Weights of a small spectrogram enhancement model.
Model: 5.22M parameters, log mel input, arch unet, norm batchnorm, activation silu, widths [64, 64, 128, 256].
Training: soap at rate 0.0045, 10300 steps.
Rows from block 8 of a small spectrogram enhancement model, named by matrix and row number. Rows with one number belong to one channel. Each number is 128 + 24 x the weight over its row's rms, rounded and kept within 0 to 255. All counts start at 0. Numbers have three digits each. After the name is the row's rms in percent of the matrix's.
After each channel's rows are labels from the 100 clips, of 14976, where the channel reaches its highest value: "responds to" is what is common among them; "peak in band" is the frequency band that holds the peak. Only what is clearly more common there than usual is listed. The data: simulated sounds of rotating machines with and without faults. In brackets: how many of the 100.
# convs0: first 3x3 conv (model.decb.0.0.convs.0.weight, 128x256x3x3, each kernel summed), inputs 0-85
# convs1: second 3x3 conv (model.decb.0.0.convs.1.weight, 128x128x3x3, transposed, each kernel summed), outputs 0-127

convs0.45 114:134141115152119124115105103136115121154089134133139120139148114136102151171162120131137102115105128140133115143129167101158109170123148128089106140124140129134140145145104148129138108072123135109120159105103098146148110119115156133198123153127124150139122145
convs1.45 113:112095115115121097135131112105149143122119101098150154129100128195122137082182116109128124135083133105123113136153120123124104113125111128138101139143114126130120145113125139126132133101133080110166131142122152144113184122118129110125125104128086095116127135167160111147140141119128086218112153203113146130112143123146100095119114096172109096102125118106159080134130143176115132143135
responds to: conveyor (59); pink noise (25)
peak in band: 500 to 1000 Hz (68)

convs0.84 106:107111144144130161147105140186132154114141133084118108147158136142116160128154109101137156108132121140108127133143123188126144125188114138135093142171119100150153119124110111152152090120104095147128132096115157094131074147170130142143107151113118145103179121
convs1.84 097:132134121077132084146109118118113091143125143080143176110132108118172125114111120140097115107156108095149149133149104135131156113147102155137115118127097134096080098110096114120099123102122143145149101118175134098124165123115121162112113132096120108109085132087152122131140134086119095115130118101124122132148133098195114129145109131081124182110095115099083104133137158092142112084106
responds to: pump (73); thin (high-pass) (49)
peak in band: 2000 to 4000 Hz (100)

convs0.90 084:137134145091160132102119105139118154123134127138131122086128118125121090131166134087164118161116165093135149072124099122128117117146163126098117092131103139112116107156103147127129104134098091142142143162141143083151125099143163189128105110112111138115157151
convs1.90 091:110100122142143151107156115125127122148120138164146117091126131121107123075107153124102099170155104146144125162115129144123119084133108172098119141174135108105124137104111118127171130102131152072153119135167144125096109063099106108145121130066157106141142118109115113149113152097097136141131183189099127136134154123140134100145142136119140167102135165105102131158161123088149121115110
responds to: state: normal (83); piston engine (50)
peak in band: 2000 to 4000 Hz (69)

convs0.33 113:142146131115119138142137114124133144170140136163078127139112140119137140157178101162224122090255152112130132125143128156106130139099117109154120126164095125129120118130097100127095091128142093140131112128082108103089105145116101122143142098096105159126126128
convs1.33 093:171136102120134160171106149109136123106147091116119131135104146069116115115126123117107131175128125124144140101155156104118178130141147102137138124139152143111154101093160128112185095139167120082125134092100143175149121108107106079120156084139131091121135159124125135122100111104156137116133135154100152144168150118126095181129135125149128099093105134134145156171083151102112164131122
responds to: imbalance (42)
peak in band: 2000 to 4000 Hz (51)

convs0.77 092:132086156084148159138145158107157116110152134133144150091108159098142115096132112119148130125158138132108093133139174115168145134151102131090156196102112111124126147138131130091128139120105060117110149152121151115127126186158109141126149117124092109117147065
convs1.77 090:117148134156183109166114123140138101167125089087162150074139138145102110171159110141141192091119083145102134138139128147141125092124093116158166140076122141167098126111147101120127137141133098094133139153145108129144126094134116135074123157157132139133115119128137141096154111097130126121086147140146134110122114088107104137128133158180149152153117108125123112105110170117103158109119
responds to: muffled (low-pass) (99)
peak in band: 2000 to 4000 Hz (79)

convs0.120 097:125100109142110118094118140178145127136125111178153100107148118128094126094133152125133136130115119088130152096094149133124167123133087132112118152128127093160150118130134120137136137072066127095183149097152109119131122149176117161144137157138118124135132129
convs1.120 097:150140114140142160164105096113136145132126131141116095158092107156107144151119096114172116107174124132090120161156150118110124127157119117138108122147152137132078146111088122133123132151122161128097134136087099123095131085154111195166125103152147107125124122127136115117075188161122134107116117098122122119124072132095153096143105155110147099118134140142141155128120060172118122140144
responds to: state: normal (72); text has "fault" (72); muffled (low-pass) (33)
peak in band: 1000 to 2000 Hz (40)

convs0.125 092:119098194120104118120170143120141142102128126110127120135118118102192144125180114119141116157123134124130132128096164133079126129126115125112095164133117118152151141129095146128121129082159124110168162140133139207084159172118135181140170147102101117129105115
convs1.125 103:129114117145141133214108121093120108114132150118119138142154127170138103144162135176134141140128111094143107085120096156149128163136077155136097161124144174131104118143128115122110119120082140150128098132129128142141142101099133119048131134141130139124148089136123139152139158128118120153133111123096113138133119137090119061127117123106163167094114152146151090094102122112096167129105
responds to: muffled (low-pass) (99); fan (44)
peak in band: 2000 to 4000 Hz (83)

convs0.35 098:138128129123118138127126112155135146160139110134141126177123123111125158194135101126139104122146073145130087144103143144124136118136145143090125143129116101123131102160146122124118119096159126117142118073127155113064128124157112156094153111166166124149108131
convs1.35 099:159151115104101116086170112162136099146107119137103105124167139115142120120122129147144124169140184094122131151145077124159119136149176118134153152120179092117135118122109161147121096122158171119144125110080106148167123130120145163157094139149118146115119126160098135121143076121146139089085101143100148125135186135104117172094133140141111128108115143124127126112064116142119138109138
responds to: piston engine (43); thin (high-pass) (30)
peak in band: 2000 to 4000 Hz (58); 1000 to 2000 Hz (30)

convs0.126 116:135118120101090085126122122134154104124111090150117104122115130110144066105146106142146120145112146133072103117146131149119106151102131126101115144159114099123099153111147165084119150108122152117101090070142072143111138097156136074126120122105134104137120126
convs1.126 107:090152135119170121116088091128131054139110091158115152150124120154117131131108164117127115122124123116175139160141140149128123134145140142143146114119167080122172103157091099100130152127125157106100138109125139089106169115134096136126110134137152107157095107140117125119142103146141089116123147111075100131164090119198102134113129165101152098140083126154108147152135114121156146155128
responds to: thin (high-pass) (81); electric motor (70)
peak in band: 2000 to 4000 Hz (100)

convs0.107 080:132117174102141095158076128121126142146098120150187117093117157139120130089143092131130123149080148085111098135154117125113105123148146132130118180109077142134103143123087140172152121090100143104131111106117125077123135148167143173135101126109136120144133152
convs1.107 081:093123092137107132142169087165152130126132137116077153133140110122132129135109094105148158108160189129145150105124102138127118140113101146129123154118117130147166146135071094163137115082152194126106137115123122103114099111170104132134141115151122135149116130139179175147090130122130116125111113114164120125132081174121101109137126127145080133168138175122126112132090136163095160119135
responds to: muffled (low-pass) (98)
peak in band: 4000 to 8000 Hz (56)

convs0.54 093:120111134115135064120123100092102149144112127100095132120090111143128142166169165121129132107086161093117111113129090086093081127190148108106105122115114162099116078176119139101157109134106155138102138134119140118125113132106164169084121090174107149095134127
convs1.54 094:108111073139111119115133104120085103126114139162114089144120142136130137136151151129159157160110138113097099106151140114115148131113134161139102111103134138171126136128133111156136102141104132092137140101089110135117099088124115085159126156138107125092091084133184114110125084146149134165075108103111103121145150117121127103102089150113144066104116137089152141129172130184119132128093
responds to: piston engine (97)
peak in band: 1000 to 2000 Hz (94)

convs0.36 103:160106137114111155145125114105131117124182098118139080149093110128084127122150135114138080092126117175089112127139126141140082120133137110128079143117129105142139145146165053127149121117068155099137105123118098133140130113204127142164097082090115125142102136
convs1.36 102:117090096151093121132105129154151103150068162145114125133172143142146113187152113123160153151164133096144138134127121157090131162146126134117129136124157140137143096137091116134111162116156107117124123125074101152123134143211102118114107165102172122117108130133129119160109135156118136112155113142154092095157171159074179135159116138109130150119095122126136132132151129124125115140144
responds to: thin (high-pass) (64); conveyor (55); piston engine (36)
peak in band: 500 to 1000 Hz (54); 0 to 250 Hz (37)

convs0.6 082:134115074113102078151143152096132096128162134081171105102080141135083152150152146097153124083177145113141121144111152115122150139119151124103150135117128103131119156145132126096154155145127163114139140112150140142139160170126134128174088110121103129097092094
convs1.6 069:139084098088108149137125152127121122168155120129112136102154093113095159076121084139131129102150156144102132106138100110103165128143080162134111124167120151141085109126101114161116110117139096135115107134094125135115164115172130124134092103127144097118164137137137088126122094186140167141151075109161101146119110076123123126119170113107113101136121119125138076117133115133092104134130
responds to: muffled (low-pass) (81); electric motor (32)
peak in band: 2000 to 4000 Hz (85)

convs0.74 111:090103129143152152155125101131150098128110141113126129135140134118126113125116158143103116132111130125146150121126123115127120151146132139110120159117116110154130109142102131131134144128095102117165125090128116135171128093160146157102131142086122086123173151
convs1.74 116:096126160096104177164118135127130152120114146139087142158112120136100112078143126109128137142132145140134146169143169113137118124143138107096113108081139133143133129150165130100168119155135120149122126146114111229117140155105137135161143118122118103108183112087126136137138106162150157126135137115159120099201122152178129108143118134140153107142152124118120171140118123178114138136122
responds to: state: faulty (97); grinding (90)
peak in band: 1000 to 2000 Hz (68)

convs0.73 112:102115137133113151116122114151125123136153105140122117119134112135145114140135148133116126139059143167099150104159120108104125136130101135112167112119133117087108135079096091120166118108082126062147138125088125138106087195095145145132155087124113180159080103
convs1.73 112:122141109146138186126160104153102130097150154081090170134101126122108156184118122126119132171133118105077109164124121131118129169154134136150161123114116141089142153138130099113141156102102134098103124119129152148131101114121073132150101134148108173127076106131108112142138114100126099071127148113133146182129115144146143161140097108143132165135084103130104152129103088127126130090130
responds to: state: faulty (87); thin (high-pass) (57); turbine (54)
peak in band: 1000 to 2000 Hz (48)

convs0.41 104:131105132117119081107121156081142137125115143101170104166112167125110107135161151128077119142137095086147095113082107126110156131104145126130134114123133112125163116145099133151126122125151119163118159063137152121088123113122146109094132137161136101104169131
convs1.41 097:104164125116106119117101120139157117145115123186146116110100112123125114110137128102131162079065143137121129094134122157129122108106168136110116130094119189098093090123154142141111128134116161150160134125112086134112163120115155138153152125144171109110131109143144127119128125087136129177096142105130118104163163133170156168117098131106162101158108157109116108093134171154134109137181
responds to: pump (96); speed: slow (65)
peak in band: 500 to 1000 Hz (99)

convs0.62 114:118112120111119164126107115129083114141114127145111109105137110143124109155112103130132124083116172123144109145137138107120165107109141142117118142162110154196133149098113145149141106103138161143151156143164120099149082119087153169118153168148146161152156150
convs1.62 106:103136144121091096176174089094122103127137082129097156117114102089158123071135101086143146134101153148148144121114113116137133120129092150126120132123124137116112108153129122129119173159079130087159114145111149081123105089103110107158104155132113130130146116148107110114155133108133121095124155088161120112078106148152194142153128143121156131150105107131105117107152169135105115120159
responds to: conveyor (89); speed: slow (65); muffled (low-pass) (60)
peak in band: 1000 to 2000 Hz (62); 500 to 1000 Hz (38)

convs0.2 092:109123173176129113137158142097164119155113102134149131078128116128126117089141110091090146183111123137141131109159117120124190106109116117151113176091157170100142133111114113132124145148138127136142089112122153088143113083118189125136114143127127086143111157
convs1.2 104:119146106110149133116150180095110130143133084123140105179142097133131115161158134140126110116128148156124133123152122087083110136128178188091135126106146128105142147125124137116069117093126156152133153137099152144155147144130112107125127136149098123108111074144120112121109156110156065125159104108135107137128115121138080197122113117115138098143139100127134152121104088150144101089090
responds to: state: faulty (95); air leak (73); conveyor (33)
peak in band: 4000 to 8000 Hz (79)

convs0.119 113:155109121127138153147137141154119118087136109112113115121159095117126114153092109105138115102111140160133132139142122145139112129166132133177098119129157122142122123083106125142128112121065167139132143132116121111160077078176140141136136148152114147116150145
convs1.119 119:128123082085160087138128119099138110151113141146111112104134131153168152173109130192105123088107072073174122118134103174152141126100140135125097103122116131130105111167152091102132138128093157120118136081109095105126154131120166111135119129124183092130117114111134118117122136122128116132133158196135131098169158113131132122103141119123151146124086124141127102101134161124120126116160
responds to: thin (high-pass) (100); conveyor (89)
peak in band: 500 to 1000 Hz (98)

convs0.66 101:125163139133118156158119122118100130136081151151163105167111160103148150161140086156120110145116101134088117128131123114107136134141131130112080144137133153140120109181108145117136130140151117152104128137123122147122128083135144123154128130136115116115215161
convs1.66 098:147176126096103103144115159100146072119137158106123111170132126090105124116149143161109120137147102099102132130114116068139148145139154120120175086114165141114149118099108128145111103119152133125154097151157105131149122151113126135173153108119104123130146112159130119117127144088160120148116148156108076098165146124081131173102096134133158141113088140078133164120121135145156103115088
responds to: clipping (85); text has "clipped" (85)
peak in band: 250 to 500 Hz (48)

convs0.18 104:134125119129127135119152128171157126159124085105141096122092174128102134110092135112127125150126140139092153134112121145159152137147106105130133113137129137129126129103100126146149111166158104114131128097184153113136104102154129142105153122118120108114112104
convs1.18 105:145097093142113110096172106125122098179179117113104152129122148103129137070192126143143118110128132149146118114133084094122147126105136122146113088117087122150114113091136142131125153096140133133091124155162152107131143157131115121146131152115139158131058136148137080090149123079120139104114137146124093122149138143135080139101086130135098093152128142111112111124110118179131099125103
responds to: compressor (48); muffled (low-pass) (38)
peak in band: 2000 to 4000 Hz (60); 1000 to 2000 Hz (30)

convs0.19 099:123057131124110110136160100139133133164109092107096145137134189127107137105111069135129087137156117197127169107126103175105157053103112116082100134132162118113128138145090110113130089141101132112141155125114105154134153148154122086135134148175086161151133133
convs1.19 110:117134154108101099104134114153130089152110144127159090152154132144083116112105108096104137095166136119115107123115126121116150130080104105164132102113077129107060110081102174161126107145111143098144101149126093171147145111140139123112125124173151160126107125104104194111129110120159137119117102117110156120122082122137136099093142134157095112107107108122181109130133125129101126139117
responds to: compressor (99)
peak in band: 500 to 1000 Hz (82)

convs0.80 100:145152125177105173113108126119114138158168146158088087103138129123158104171078118136184136098142128153123130121145159145145107164115109163112085124110141151128123156135120127099120145111126168146163135149113127123127101114123114144123129132110158115122098131
convs1.80 095:105099116171078122158138171145130150141100132129155117112135098150127103163143141083120128131129117138121109154128150121132137149138152152090210102109166092130172178136146121102122107155119129121108118138104125174155144138113090143144149112146122145108146133065124114168116155114155096131126082151075134151144095126153140161124136116161109138133135121116128089141095115111133089146111
responds to: turbine (75); speed: slow (63)
peak in band: 1000 to 2000 Hz (71)

convs0.58 103:144110108126106137134129115112083122100114137118093095134121107126164115140123179082114134147121135135140123152105121122134103132155097115118109154094123141119104157111130109123147112138144146162137153103147130162147136128110160140128095103133148134142141119
convs1.58 098:205082133120105112118147149115112106156153098129133089120094128115140105140123162084110122113106106126128098140113131127137094118144074124171161141145100093116135148129107095140120169096103115129151118063142164155138136131073110137102120179134104123129099139140105152124104119104126142082137116106153151106083168131115142109094137119131109113135099119124166134105145114087150108112120
responds to: piston engine (95); speed: slow (71)
peak in band: 250 to 500 Hz (99)

convs0.99 103:134135174119125137177108144106137100128109097149130156127175097175110154167115126093115103099155141087078108095145125109124114143115122099119113105112148137134136157089095177129138160105115128174141094110116169131102117105144126115143125149134122104155206082
convs1.99 093:111133138095116138133107127122149107099112161144122124096102137128142142121118129104110123141084135122137128144078138104148110093120207102117144130110128125114141133156094101110119107195135131138165107104153126138125101201097166131120123153126080112111147135115133135139143135117134128168089142094109085091155066135067154137122143138130115099129090118131120111143139142168157118111148
responds to: fan (74); air leak (51); text has "clipped" (33)
peak in band: 2000 to 4000 Hz (78)

convs0.49 094:104097153122123150153139096117095121135124101112149150086135135129138106102128109126124156104129099134125104105137132125151112109094141155156151126139142090155123157128126108094105090120100141119128124120125104111080115139113120145134145111133134102160106115
convs1.49 086:120159075183146155106169156166143071137117119118160124124070128137125131075116142121138118137119133138124100158142127096101127130157170140142112135097112116099092127088103121105152115144143095097102138107126151112128117147121119135110139105119100149106104137135140139105133101123178078133142141119109121119138105154139089153067129138073128146121086120135133115126101185165138133109109
responds to: fan (80)
peak in band: 1000 to 2000 Hz (93)

convs0.5 097:145156096142122155157103172097094141119130097133107107141134125171154128097142148114131145161132101136150124117128089126116101115126124129130086115129160182132102124122132107089103097116077122140142136117114095078114166074122130174129120120118140182138121111
convs1.5 097:104112116115130141118131174120125134100107137106102094120169119111161154091126120087107105129101180202136092119129162123139116164182123117108135133130117138169111147110145125120144119107100143088108163148172129142152126156074104128137144133112128108108161106146120114133115132133115127100123139124098114168151156168094077129145153148134122103148140121165137173143113081138143141116079
responds to: turbine (89); imbalance (60)
peak in band: 2000 to 4000 Hz (90)

convs0.101 100:149142125147144132116101138143111154124113071130060131138085101143122126129133151122124142146114110153098178133119121171110115084163121139111097107141116137095112121108080097122135107144142133094123133157134140144138125137162130181125133128117114127153165114
convs1.101 099:138113145151115135130115109132128114122095110123155111114156200087170136127112191129104113117098124136137132117140153125119147073167144130126102094148115119086127159073113143128129193131155084119122097156130152116143127117176072090103127164099111117131103145139129114167113120116136110123127144144119131142113173134098103153130090146122126115095108139135121104140171112102137123138082
responds to: conveyor (40)
peak in band: 1000 to 2000 Hz (50)

convs0.48 111:142160106150121114168149125109110111170121166156166071119171079160108165138164112103144147109118185090136124136086098134165170150119130119121122107168112102132171129132137102136140128138107159142128103140118098166110163106138123123107157140124113097156107120
convs1.48 112:102103142141105122143142163109135129142157117137087136155123124109168128145102114155144161173168112198153194115133144084118121120147115140114181117138149138130139080194104114123113130155097169114114101143157159127145143187151108139107117160119127140178129137124121097095135114132110102098134121128120114102080159117138126155110103126148144130088151106158119120109128107141118132123132
responds to: gearbox (30)
peak in band: 500 to 1000 Hz (56)

convs0.55 121:140153134138116146154140139128106130128111131145156107089099067148147128188099120103135143160148123152105123154144126141131147109103140124123127149149207112108076149115158131138149104139117102086142150127131149123145136126138125128141175143120117137139181147
convs1.55 108:168124142111102102100097197130146132106119104120148135115127125156099145099120165138109130088137128149100099134120132109143131121134073128105097111124160109131145203120118093106110109152144135121109126174127104132143151140109171142152106125135142097139130112116137113096163133101127107148100101097135123126159157136116141199158062107134108110144136120094136177098109135130088134120137
responds to: turbine (64); clipping (59); text has "clipped" (59)
peak in band: 1000 to 2000 Hz (32)

convs0.91 093:155112101114112129164105125138145098113136146132097101138088150116110115139100110144116089101151122111163103143112170129103099139101104120070138138125102147151103118150134124185153131110127112124148154104168076101137117107125194148101153099137144118121137122
convs1.91 091:124151124070102107115129161110111129130142129135091091098110129156146140134138135123132075131167133138163123143122129090136123123137130128140160171131132161144090127116182142145172167068102153118068134142105128092104151144130090144127115149099107126131118155096138149127090128126093116118099154184108148117142133141089146094102106122128156177131133129156114099124162130140097172113135
responds to: thin (high-pass) (89); conveyor (86)
peak in band: 500 to 1000 Hz (89)

convs0.81 089:080128090123100124137098122136133141134145171133151099127157174178142121165102148128129125115137109098152137162078125120126119152116144102118097106104141139087164128150137167129110149138117083175138128161140141109135156140121100172134177112128126150134150117
convs1.81 093:129115096124146109143126133133125204129140159116081127075149129168153125126138100111128125097099141171106097084119131098141123119080132106139150095132125142141086159109134135138112130140133105088133110141141102109130096117156164118091171086124122156147163128131108115109089120138144140129081061118109116161088122122140126136116108146157107099134195118121132113133160114145151130110109
responds to: turbine (98); speed: fast (79)
peak in band: 2000 to 4000 Hz (97)

convs0.86 094:101092104175095091136118103131173100169154159135133130130149117142126089086146152116131111152090168153130128108169106147106136134129134132091139128156117068086113141088152135128124078081080175144140112144135106133088151105092080113150130139133129132104139128
convs1.86 096:147122124098140151114123136130118152178125133132121211105085161155113106122088127102121140090146145120119126144079104115149109138139128131128224092131085153116107132114086119134127124134117122141148109101128113108097097171095140165078128122144110130112164113095110135140170114140139136135118128101169118133132155105160183115116157134146128086150135115129126122115155133145136135125109
responds to: piston engine (99); speed: slow (74)
peak in band: 0 to 250 Hz (97)